Rows from block 8 of a small image classifier, named by matrix and row number. Rows with one number within an expert belong to one neuron, the router's apart. Each number is 500 + 40 x the weight over its row's rms, rounded and kept within 0 to 999. All counts start at 0. Numbers have three digits each.
After each expert's rows are labels from the 100 images, of 14976, where the router gives the expert most weight on average: "top examples" is what is common among them. Only what is clearly more common there than usual is listed. The data: fractals drawn by 1,000 iterated function systems, in grey. In brackets: how many of the 100.
# router: slot weights (model.blocks.8.mlp.router.weight, 32x160), inputs 0-79
# gate: expert gate (model.blocks.8.mlp.gate, 16x80x160), inputs 0-79
# up: expert up (model.blocks.8.mlp.up, 16x80x160), inputs 0-79
# down: expert down (model.blocks.8.mlp.down, 16x160x80, transposed), outputs 0-79

# expert 14
router.28:517453558522443507484555517517524500419529498479518512553487520484511480467545457444512527503512481476504463493517429475524499456531510462466558492498556523460521471544462453485483431433539405464527480530454512483483507470504473469454463565
router.29:548535545539465549581493584554480427512512544460470481540482488507442544565462474478476494465489512494516543604545502488448460549533505412463553504487548454535477473492419518498471494446489494431535482495469502533517512527557472504499505516
gate.0:528475538422510477597493562473435462479468446444494463525448489483455488471475504510518558443504494559496494448482515528494524485476518525584543477494457567498526511448496559445494558591525436494557491494484555534451534559505492515479526515
up.0:491460518536484501500591549528498514477540576505412525557476502454532526518490458531531463575491473506531526529502426474532558557589463525605500508449459505502529527472538593448509490489510501503489522545526505487528480532479523426496510543
down.0:513446490579509441431438433568521551531531564489508498484513502505530539447550525604504536589493484498474487423532508454527501494497469494417460480500492440499521568511514491556535502506468464474481466480577420526504528532461564488519449442
gate.1:460490461505581495535490508523454436551410491483423526569441444479486482538525566432468506499500489494499474468522438475516545454490533457495563516583490422552536451542475471474450392455481588551541471496533525508472518428505562544506519467
up.1:531503510483531527519512495499524499496482562442512529477506529408543569542524503520608533566501499527508465455551510444498476582464573510478446528512560485455431517468526517459510532540479468539491500536544477426533486469518502499440472513
down.1:519441513424523415527509512467563490431465486466606473438527515566509468544525470431504536467530401475503431429508537465476395450526408501508543482517495460490471467541484522430473510479527547522475473502480476496472450582569609498495484514
gate.2:517491557502476506486575471557544475526501463502497504526525551398507467543432418535516519438537549465475507500482519468553514477422486511451582459537445506514581525466502506471508513510480467395535465501487466484476514505569420462498455437
up.2:484522510463437521471533475560525495569464492499431518514523486476506441536510461471537499484540501514419493499475506479532593490421464546492494549550532503484520533609497527563504488524502479532545428507464538484487525521453413397513478577
down.2:455487531434520550474465479527460521485436438467549477485518551465547457444460459536508519528534471509548475520546463471486514546477555503540487515480569502474429539432502487464483549462527498536568511455498418468485503520455523441505444526
gate.3:420517569512497577487546518510419548506517463520518563487530480545436502499497504477520498580490529440514575440482439516453438507500441472477503515425535482437567533519573501473512527508550515499462467512542520504508499545459484437531512454
up.3:512532441493480517585476520470467448535524559493531457478551583461559522539586509496519491545536511517529535480501567500537476518463469550463485554504528499446548490487458465544521469446504492528431482514473516509485445494530484469488493418
down.3:431471542463563485528504454522491517497523540521519487436409503485485528454447437517508557555500481458467491523504515498446517473417502447534530532508504447481439466438525428456415521411540465543545555563517480516465430542485492531520556536
gate.4:494500473471487477563521478524443503516480414543504504528391418457508573515471485504478514533547520464500524482470559510488482527483456466569570569484488511525548510481467520476472511463509517538509503462506486577420556516553473425532553501
up.4:513464483492500490454470481494548463512554474521497453469540546524500458482433450438515533454504523561472542515522520528566478433492490451552521500528536551455493542497485528429525532554469544459505437486470484445449526461465489488453426498
down.4:470590552521509542537476485456499460521542526540483536472483522485529441492565522390548467484505511565477498488433487412502496540413512517567436509487535491473602550537447482494518460564549505485483455503502493462476504480494462572515541489
top examples: dense (41)

# expert 4
router.8:454570472553497495494450445473538490502569621423504567450388427491477547486442454457480519489453497496519510480488459470435519478523521550506527504442550554451509469492544457551435525501460518519535486427488489479489509554493481492508463501
router.9:486529444534561506460503542510491386527389531456406496485470543526478431447538484474506539514501554545566496489517524497535474480586547533522503514410533512468547414511536462520514514471497520514509487488481478491512500493446493536495473582
gate.0:459574534427507537601416516475537529469510495452481543478513513494563537535525504528587514483482523460573433546517465477493495455510491551443495559564452557464528541486521573493467486478521517451577530511468461486508499534516532460514456486
up.0:532553503491470504528506441475545534527517517447542469522526385522535513455566466518564515541528467486502515489421473503504437532463529389488488519544549422507487536585531509487495516455445423545520544454541477571476521534432537477465472518
down.0:482552479475457512529521403478483538450512452527508522557493494499486480522518546502494457486475559470590464511552486442511472431514572512489444508444572509439547480472443505487458490467409510520511483520475504493537507444426556490493516539
gate.1:440581520523554492473445527499521498511527481486503510484457463527445452448563487545521502435465539550556471563445459503425451534459442409475461474474520482500453472513493449441484517571553501511490579474511481519501551471526514483442437529
up.1:463550480509475499510486433476489459503503536474476516482474402498523522558484503458460548577471446506504504486460521510496561540502445442544535479387488556526474480511428525495550552440525513469472486395513450519436532561488494482489512487
down.1:472573488472518491468479556472527617503488519493506436546586506447502549575497528451489469529493495589556495495393506458487475505494381489559503542498485520475524434515584518538534489492482526492494544551552498547485473537472551474566507515
gate.2:544444523491507451472413490472480534550550538552521479451516516366447493476563440561491482430486567605513427526491435500465525479499464524496506561490478488524525463472411495523525585529426476510532516543466531507522523526520461498427525486
up.2:495462530431473509489511517514478479459501480517531452526408499588441507486505559555474454547458543460573407504533466462484521506492589506476431495599540537468480497391536487510507501460482490482453544487431499437471514526481495573489467517
down.2:517486481502491499524533506490494506534524530522528508482531505549477512497443577479487487436565499500519541525584428502588547494480571566444508555486435558474524497497531455583493457507530528565521468490462493493531483419545444485542449552
gate.3:454474463399419527488487515505512497501474596497547554479451505469485477527485486514527516575473528473476537553504461494434482491481506422548514499508497471480466484464513489498478482515535583464511483498486453458472463507559472461495469471
up.3:502483477557513495514511494479513491447493579480504512543465500519511519451499449515476467495471530501528432535465487568496503507488469479507467485441444520641457546436463478468512548476492436497495506481521526502476430646476536548525492497
down.3:456465543464484437501559429482503594531509460549538568486494528496502583473556464522506436563435525537577524482442523591519513624491561515522457501459486492531460507479576452540528453510461544508472531445465458549500509552438502458532510477
gate.4:463475478496448476511486508595484553535547487505499455510443486506522474475531493579484408532524436518460502476480536568540397509519451530512486608460557491482452477526526507467501478464556542532535479544542493459515462495525481471522520566
up.4:520527494448517587465478474533453503524544441490491516439477467498470556502571469471558474517574553429518488515492579518515523473537498507471478447564521466515556531474558501505468549528483487419501502437522506491472493562444527463436497431
down.4:462465526532465439455430490538500540476439489524466501533472490523522415425535456506454529453572419477547506544515502459492470489561533493477522546409545461469549563530470529582431499472517518458530486523572529513502530506428460461496464494
top examples: dark on light (97)

# expert 3
router.6:485488541598518523522521519515470486595585521469490519496498452462450502532444521533575564472520511459446551475441473504457443464551595554510525500492488504463503456522464519494481468511504532482481541400401446505434496500478535460468471517
router.7:512525531528493504498449519507552527509445565570444545492484444444472454426529494490507402518422527487511513494551457583500486516459487482565512541530508476537454521464527492452455525472497487537545522452483504455507562436554553447473477409
gate.0:511490433491479516532494512463537561428494494494404555510542465541530540505467499510468510590485433528571455569439486481507431483567613513426478494510520482481449450476464467402510473540529514477487536441494481460424485472492486529437495589
up.0:517490521498531561427512506499446451564486545554445463509476488538523514486449498525514477464509494451502442513521498500543483491432532565591448456577488520430476438482474388435446621504478479573508557516588528512493563581456544514447521487
down.0:536472428545494495533537508493559449543468584525491459490516502505483458544468527500487533491462515555462453529536499481530551464579458440483518440563560495567525515480465509537424435513445613490443581522507485384483500423526538521536488455
gate.1:512481474457466538546476439539491552509529616513451499510567427493545529450490474463469531474533538466479422536557507543508449497501500481437512568512519560518584526457573510553550535476556494498514537534474523462528473408503577465464543428
up.1:452462512444527508565461563465594484566437587522513505515493492446412527465546549457578605539496530479480454520470493549563504537495512443476449512534466571525470561513567466473547515470453510545487503389462526558580473476490470528503516484
down.1:526454528537523496513542551518466459536471469423589536509471502433539399584549480454456474506476477500409525499444490434493534506459480488459485513531491399518528566477514486541432477489565489441532422550530492502445450528469458513531524542
gate.2:493502557493472475434509566477485495513491515496509480518553456591534459455460468467498531508532589436496522500503559520417487531526542477546558460588496479522515576535474442520486486482498533456487531428491518485554545438495447478523516412
up.2:523513566460493571457483501479495534484520436533546545436507505475470533562496520523480580415509571475531560549539526471538466516447470497559442496525469537508573410523491466430462433513520485444536497496518510454458446482478475507488550576
down.2:469486516497495475459502476524477417479587456567471504452441489453562493522510528509530507499465540541472570515542470495585511470487469541497522491494567562475490502559417512535423481538555486566504465515540448455514526531500486446514498460
gate.3:480512511522494525526514477485487481489476425491582547547478505458457514538472561459418489510465518517546443467611559507566523541556524546479511421535491539488578540455486499517520573494470480428407499472532478526528570516533465493470440480
up.3:502497472568546471493459518567467494441490486522454473428491540532396449442461499566555487500543490525470440507523546483485435496412515565451544433494527563529446470493503525551508505534529552499501457488526481519505487427515500518512435520
down.3:568500525517496437477479496440490495522417503459461484474559503524523461481519446488431515520521442554516510480482502431485537547508549548467485567455482510557525547497475530447437515422463484456551491512464606467549544465510508466513424557
gate.4:448461524578498466476548476486488387518532455525494448461494509584557405505453478523479589486523471497442388491521523446425497442405491477471477522469493434517547519501449409498560512548501465504500424513512475447462516489532521438493480493
up.4:449485511471478470477472517563508594416502542529505523477519420486479497504565546476482471499505491535517554548518446549616550448416557536482527480561531513564552453513552467453448494470435470534520440508441527464487530468518447574459469459
down.4:541460585550524490515421444514461477482448477474481612547501490475536494594557427500506482465488532534493555469435484497542493504563440533506439502503528468490531537499527481479400488433525506498555510569504488458527484452493493435501472404
top examples: two maps (100); sparse (100)

# expert 7
router.14:552455520508496558499513481521528396506543404431492505447483513545406479518445568522514456547572495585470451514463499503431577484575550547515452479453527539513521470459452506566505508478540421537487505575464553540476597483558479454461464540
router.15:527521539576519489551529466537456465547459541445461548502426511551504507559562479522508404575542469561412467447490477543520510519488427470473478517501539499539450451498566529532486485452486444423536468617513457543538556459456480465477489478
gate.0:450485519459497564541552515506604546527494513546450509510461521444552545517422522529509432446473529551517550490540476428438535562478500505515461516526533411345460475541494453532547505536484501533485519516531525515517539453532533542510518468
up.0:503554487569477538470454536516483559473501525503543512437495500515518443444477435463478477540474475541519538435519488538491390499583481477558428525467500464485469547492458462447476503553519497483511589452479500508521516408514521501457518497
down.0:436514467496479491569471452437488559499492450518487490512450547550575568462473477503484534459530523560515561554476483562491485481488482474508555456539425487516480444538481502454499513491483563555520563498522494596494577485521447544514465470
gate.1:537573619491483501561518520462452518549440471561500477585496515508511500510496570476535490491472522470533441517471439497517531509453559521517430495418539450537458519507543473491455503470532521475507541489461504505508449406540502546489430442
up.1:546527429524503462510421483494533499518443491495585516547475499519410515484493483502572452539566427468492535487527482505504468498502498460439420496483527493492482479451417504497504487433451534543483501499509558572491534469458575519554576506
down.1:519539486456560468445549540542481519490463522521486411508486542474472523517505505491496476480506462424536526490537474505506537412480471576513499544512498531438481409448509471493492506580530472554475487538464417536457541518525547560543515539
gate.2:479473497515495572495505507484606479541526445515506459493536454524524519529529502532495510624524505466529420497560535509494461549516537506562503509504540542538509492599521488512499486535507545539478506476464589565507487503495461499503489468
up.2:534512465557515556531474492571511503437525498507441480510510518489521544492460519455478578443474551534495448505467496501465512491511534467569538406554439479585510549542639483480509523525468509450502545465538514488476457477511460487567484481
down.2:520509469534532553526495456453513562504467499438538464523510468515448483529543580497519504562477536426527485466518499549492545482514499463460561428507527484457498548514520506485406497484568543518537445479562464501522473511489473483528464480
gate.3:495484508501437446558507388482481563570531527489475496502494387501546514539478468486514544494500560525466504510541527590480478533503478528565557432444508549520429520471471465503496497503477448547539516496556491434469460545402522531491504498
up.3:478457429529499492544417519535480520503492502471498548523472484453482459477441544461525433480544492475556461484432475452493507461468479488459465499476513405529476497446533488468531513478516480529513484441510547502536557551460458529390522405
down.3:523497494546506485547518549511555499468470533493472505472467498548510461530557470487445531558496541485428531432422566476458499474456498482596532520537502431556488554446494456505550506503468587464527550484515530539468517416524462462476499466
gate.4:540480518578552542456508544512530438515482480499444516524470538582522454496524465473472416400555500515540439534462474502504504539549546462502524461552456517512552514459544482557495454465490551457403519491448488491509488467519463573514436490
up.4:494510503521466524584461512507510478553502400497568488502424488489556504494571489481527480490532503550542492437488511485430500515427440485478458465570479476501550507536451567462490528479480509577441526482565548548517472587500502487486494592
down.4:461473441517549410507521491571566518498463404511479509463479517542502454524469492545506527551471522520463474536407443543550477513510458514437490460517468424508552511551472565453494470469581538523505496424524456525511518497445552554451476405
top examples: dark on light (97)

# expert 11
router.22:408515541498495485540490505500502512552497518513445514494481576515497526454425466576477393519546590539547530525461496510484464552524473441541543542511513472497494570521536483523477473459501534491434591508481502525545467507457536520500490484
router.23:491508449527528544467446505511518472573532475506471575562547459498474486492474495515505513472500488482404411605536516484392531583510579515566396531487548535428516480553440508514516488522533560482467490466453488475519500469550497492510472560
gate.0:538553504542521506482501501467569421556477520405487526551487424499556485505492468526521485537514549482532521509499429562439478465465475478487550463458474529567558486539445516502514472513460488408595595479558550547509474440500480454463508502
up.0:446485448527497519500530523498585422454449495488492504491459486469541494426531515575557481426470487538507441470489492470495486488554443535458485508439505572516485505547435496474496494512477440556512515495446565460473528478524515558469515549
down.0:540421538546583474481488443438518433454573473499587493585507586531513474450468468439512487517513447496496515528519502476479427419492546507517472506486481551545553542561581460521459491478461522482479553479542531472535546509518540520591584497
gate.1:542496448556552453502491542457545466523441540452524496565488537549459500522475516486532540513494536466509506595553556544458503474559509555443497565541551514491461568438462521523502423556526431442490484520506534556512493443522520498528549497
up.1:505546538446456488521559495492475450494529482456479508510524494499488495483454415548480535458582516444485521525478487560440448506488529572464512458379480510480556459435578434566493523491434427508543438434468563509503522526512494528484555505
down.1:461496424515550577521526493494508521471468540448446527501473428492513503417562450454402493511550513485445477493499491508453438454494445550479515445496544405549464480575494558494508490513504543522533478552492574499525464539479485520502476509
gate.2:460437432489460486489453482510466468512567501563472508538467421570610506620372505499441440472513536521422468476530446405441496508496504547513487488438471468443571485487523496550473461543512517435455510438484545404489489466506491505516469503
up.2:524493455527422489516513441525489583509612469471461453537570474533556478504512537566535570514513554589545462472521518520542511517495464479578516517559480484453491463495520485557464528465438479475470601523582513490529534538500479549535494427
down.2:501478492474471476472609504467439489461489500514453472516521517506487520548504473507491547641609428460508454554506519560515483506478447454563546522501535494602520500512489523512537502524518553538471516476569492502445517572470549485513518525
gate.3:425502489524519511585475532522504523460442534567470466410473466540468481517528571497488518450518477457467617497543517448533576506553496510525460462509447513544533506542486476486498426490456472472490509522561534525388482499515503559506530431
up.3:564463510497518472488437496528492434528494515532540473485434564532536493474518445517489477449512453487401519486504495561569541464527461568473468532532501505534568500465493426480557490503508513483515494440451391504520474419488528468507447504
down.3:510508482476534486457459500446520540519495529458536543550499535499497557508482407490561536511446443470515525475437504526493517577579494439465501467546521479511466556515531497458453441515557547427496516445511496477481586488427444515516432429
gate.4:482489518515567453390502451596449487461486518421523577495511559470507545557511478493499521444548484470476501483529539528522521514510478417538464546453494510517509552463481436458479457491598499509532491531522465467552470460537475420476505462
up.4:507539538456510516470483455525535518570510402489525500493570506545537539487483473465398444525464501589502441430436571502480499519521524486473521632462485491423482509473465492481527519510550551512529458513421506509440528507577509513487524426
down.4:506512528495481530529462562505508534502446424545437500464485526432487449456467540525501547507504494439530496548538440514452528498503522455406575508563498486520454515514460549530518436442632473477507497434458478541499497460487459501452478542
top examples: sparse (100); dark on light (100); two maps (97)

# expert 0
router.0:547550535518518538517512540500501462522527555496470525492528502510535519497501417431462514512434512578512446563508511531520519468489536455477530534518535540484540526550433467524567525565550512543533521541578455506405460517524411539496504564
router.1:489569496474516498511462544513466501510549437555558518543584474555435422475506446477485460552493377513521522495515486492527492529522515513553506489489542486469472442529523476503550516499552519513490579526443401404507504583475452481448471526
gate.0:540476578529512543499416466521535560540517496509504585513573480539520534497562561449503546517560549493482540456541551549474532530476490465531522480542493443520511461495424516468412503473559511553470477513523475546513545573546560427485507493
up.0:495499511503496539489582487495510511512458465525566443487536454438496458488523534513517493465507565535513474560597481560501550464416532425547536496483564547572454442527547436479558489534483511503503529465524510604481497511525486487550463498
down.0:480516495523494456501489555442508506462489500447483528488460556489496539490453473524470439495488453564514564503458509500508430494550492571550530443446568519492449367505532513546510580445512464470500562470501516445490524525495530523456507482
gate.1:466460437555514493449529448515472516515470522479483530473539512474481514500454499513479481463557472541541524432475460457509434464501451454543554598525567616457556573549493544580471495527509534505491449513483438558475484482478469484449522417
up.1:543464433463510560517422499574489470495481471497536501517487501508493465488484479518477393519415490460527597550558502484504531539538492494506538533538540499505507496470452493540492549529415525469474483537478484536535514526438426462487440516
down.1:533433451543498514546501572547437495500478555478499493458458434555457513488481478524448528472476531471452462550439590540573518462523490467433510585564528471484545479505509515533487612461477476539474423576462498496526501602448462502531471482
gate.2:505486450547474503457512503580484482496468575572557411521468514504531473489443507411457540465475460511557547532501512464501458493486534481582528497530501456491449511535466499494491525539532556515503473529485438454512501497520540534511558533
up.2:497495538458473406521554473457537499494493441496462531506443456543400518573566540511507539476485482449464476525524458556478464487484508521581526418555462484545499476474437527510457447541529447452489543507474496416452480500457507600550500481
down.2:561584419545502504525528484475537490499476494534421437526484540525563543533480555470495520525553498477537531522476456532509495527535556438492540497532510532543501468551509531462430385475503500531555509516453443475491505456513572444443475465
gate.3:566472539475499580568480563479516416511546535535477525611479527513385476502485444530503502554538469491461476520525406530466470506496470461517490543450480483610552481527508492477541510434502521434545490529561492585560566497483525525578470532
up.3:466523500541484486478524551514514472451433503446525460483516493582579568511481449501482462496436449420481476481534538473491530487459447539414522549531512510437584491497460528568508568481488444517466507519551478521535517552424420512524558448
down.3:520554433446491477476474497538397507425533486535502478503511527505509427503467491569506501457489506456487502408541473473475541492442510481491513423446453538498461562467431482497494566424669486414491561525539519474454527452531476498461478465
gate.4:518462474476496543530543453454443478530564524491471503484501540491559541629543442541475499455510481553522508550527470488523501498422484519453472491485516496528491508492542491494414475545530506497495496490519450405469495539534457481516492492
up.4:483466482523429521504527531574563431518531495515561500497500462481445500464475494445514465583534484554547498456417469500478470522529489545488522497477475570407465513516495533491528468556524573575511486528531523534544543456491529495470502440
down.4:454484519476485501430558524430532538507493451459471490473441450495506420480523507548472381420527547588445505503496477490498489539477470565408521509531529523456477472475531534482538482510499470454529501493510497561478528493526498490490528539
top examples: dark on light (96)

# expert 10
router.20:497557476401515551552546469502543543546471546464494545468533488510536539426466462468491466508549510575509517559471479471547448528505480438461515482518568486471583401441488445521459503492480558532524492468522491516399429572537447523446495480
router.21:530547435433589509536503487524449508596493499436459486520538563528497488499489556502557501550488479577536574490563497469535467547506493457428516446530520501463566547485468514524455463451481557541492422521560468483470417520443494495492488514
gate.0:554544468574486543519478527533494594475458516520450488420522547536552485511527525499502523462529479395457555431498486410544558546504564522491482499476488474479506550522455483417536459489504489483466500513515484434453480478498486514417466493
up.0:488432490496489441475497472479447492499416561543541531464415459484468459542482497487482537520577485474412503489541440523536515454531437473460442497462465570432495494508488541459480519457460473556556533479471475482493409504508504458435500492
down.0:471520556498539449435416494499533502476428434501499512471457495502463525469540508457546556496496517553488494572565603576523544506480513448491502480541532486582507566478479517530460470588570546560531513558505436502521542511571485448474499534
gate.1:519498447507493542539526473500505545483533491519406552491464538411449447496508512458496443502551474455525508419483491542501451507531493529487419509462589413505544509462558585526622395530510557512443498510510440465509465470432552522541560542
up.1:526461513516481517544513513456443482461482481538496588492514453560519578499572483469551552530492567592480484472516493502552553512506495389485446474497469538484586489521554480460539467508545536484510540504551493393491505503512470500475515493
down.1:559507507526468486496437535520526457470455487478455472529427511385516485552465526509514495536444484441568509455513519452460476578484531471532470481518530534400493533521478537527532469507512507454483507439473508485475485553423469465555507496
gate.2:413503452483499484417481491440472504518484523374551471528475516452513472567483534429505506564516496496436512527493501448485482533502447506487492486533505486559496510558503454586552495466449502533495494532452540514530465437478549562509418428
up.2:530475485611487446539485536427528480522520546531518493468478516478458513475543528455460393435565476489537508481451423483471587468481516555517475457477491485485483507462443477448502540579494490538514495478508425491477575485503520474516524475
down.2:503441492470471511504531590472487539458508475481619455488492480476548495453536456594509475487528560505541508402519460488476468448422553508493554473502534443518444456447481466483493489472489502381524478548563582517547521418560447599503451487
gate.3:521502533523498429471494407493540469462555479497474479476427557466421551585501541464561524500507494512511518498451505486629490497445457525555479428506496540570513509539456497476453426459458513500533444472451476523478506495567521414505524461
up.3:544494539435529461518466518476504453529538559489426504512531513474514542468439394519567519465546534520363464510480508472563473499579534480470515499492462523454496561480477490517418514454565476512451526521571526526550495452517524498462457463
down.3:507531473437485520464561430549528487465426460476567488553555536491480510576512553469549507503470515533513503514476442465468504509466541594472451441526479462541513511504454489525531515453480539525516506504514474503518468517539499562411561450
gate.4:407454545473503460529498466502523496487641510553413487529534532511505478583468475469557572497489492562489537457481553595487517540488458502435478497549518442481536460504501474489506515546458506550490514433442475547596467511482506474477519511
up.4:480463431493456482416438526559521538569523484553495520503493515510482474485540516475538543481499507496569515535539559401522464466525488491506504414419469517564533470524471464451502466573471543502463431532473501517542548551455510486472502516
down.4:470527539528483480418504486499556506490437469384464473453513571570552535481449482472480554477495484502533521539430470525453477539522495513529467510516585535514518497509480492544510492526413524492497499480480503487532563421438484515560440559
top examples: dark on light (100); dense (46)

# expert 5
router.10:512441490588488472522474472594502508509517491551511481494547506538481522535497454452432433490466434492516455435501481525488451486503513506480495471530582614451479526522524536515538484542524475508491520480444603491568469455511438452506500554
router.11:487578502492508480472401590483541507523476476476534512528549491534496485495523544475525504408484543441492398515531500443461463485453514630572470488508444551465488522589527442529538517480471522450482528486500531483536565464494486511529478528
gate.0:468539522537549489541454538515495492556528498519464547480494496499485507476489517516414502495502493427513480455413514478459435557484478518451618548442451497629530435500578502425395483582477467490511464479543452450425526512522508522483449511
up.0:509554458463459454461522453505526478517526546466511473445536473513423536523452519510548531500534430528456466522548483502521515538538539484511449468485524485499519538535490509539516488516539517431529498434477558489544551458484492488492576504
down.0:490454517512479508424529482464477527472588478504545517555504513534462513498465567524435505554526450461498509413618457566540517569502474470544499403469548485512538533484508498488576466469522489501499459442549517454517487469501508523553536606
gate.1:489423462438576466538511546554486505529504512469512518452465522517474498527474599472533427503480525549474553504541533486555483520523432455474432478528534528560491396418431456540486495475530500559557548530480444521467534431503428462499432496
up.1:449508470476547515493492505445471444538414454523505486553562505397550487483494475485504512444545505499432537460488522488544547564490537480458516506493533539444530484530587539535544530563509447418448554502488504490533532463488458521471478473
down.1:541515543483456516489468518560492521475480464479509463475510508517524483544554467447429525481386431483515497458596472500476459528531454515620468557483544466520451551483433514536443515513498468423539560427525489541479522528476496481470464519
gate.2:509559481523551456503513456504560447522488500454550473439499469438504479496499498513528555498516568452403442535489531508531510505462522470487534523535445510474451482557510465438464497463515430479535539448449562537443468401461535497448503535
up.2:461533511501492480566504511588455463516515557513487502456487554460512528454497535495457510481536518618530521472575493424531432551583506537528538438480516595572473493497569522490549479468525528500456604483570432525499628584474509456518490449
down.2:533504507498447552488511443428523444435527473538492458470486467527475449561501472491454535458506477526506479466500538510539435441541527468453490477590485499504551488444568521466476508550519510465485462484480505576598534463494493508419434460
gate.3:541532509506524538535512534488468510494480542444523456465438489493470530455477552481531471459478467439474482502466523539463523549521466456450486471535538443486437398460459551381505483500500546463491497381487533489499477448518482530402558533
up.3:509580437496492528434445512439413518522491552546435467446485563533510487590464460485463503484508490521505436480516486523521471492514546492472530497577493501484447510473427448532530467513438517496480438523528506511544539516491473492525517432
down.3:435499534401520490489531503472520485529485543386534519514487517519520560528506444517538524500593500476478537472448460530580453449492488504452550506475488416452547561404484494525551549492459520511486522473556489494533502541565441527467533489
gate.4:521529478510507502517482428548556517516505478545512473476578470440457541550507494477580494481552558550509480508546537504511483555559542455452524484491455544508478442521508533506544515498600512450504462480429542457443537488487528518555483492
up.4:426532509502513472537472459531550492457621514477517517477475433466565493528496581510466524571544519532428480469529513507487531547489464495487470464527524553514571515483543486544508501495481538481426508481510471506496491501469526490479536506
down.4:433500493500521519499454528540486427530523467500439513492502471449434484453597462470465533442473486419517521418523464462451519427507481447482496509490475508566539445457555514532478435455483523555520532578486530486443534518511496534532527543
top examples: sparse (78)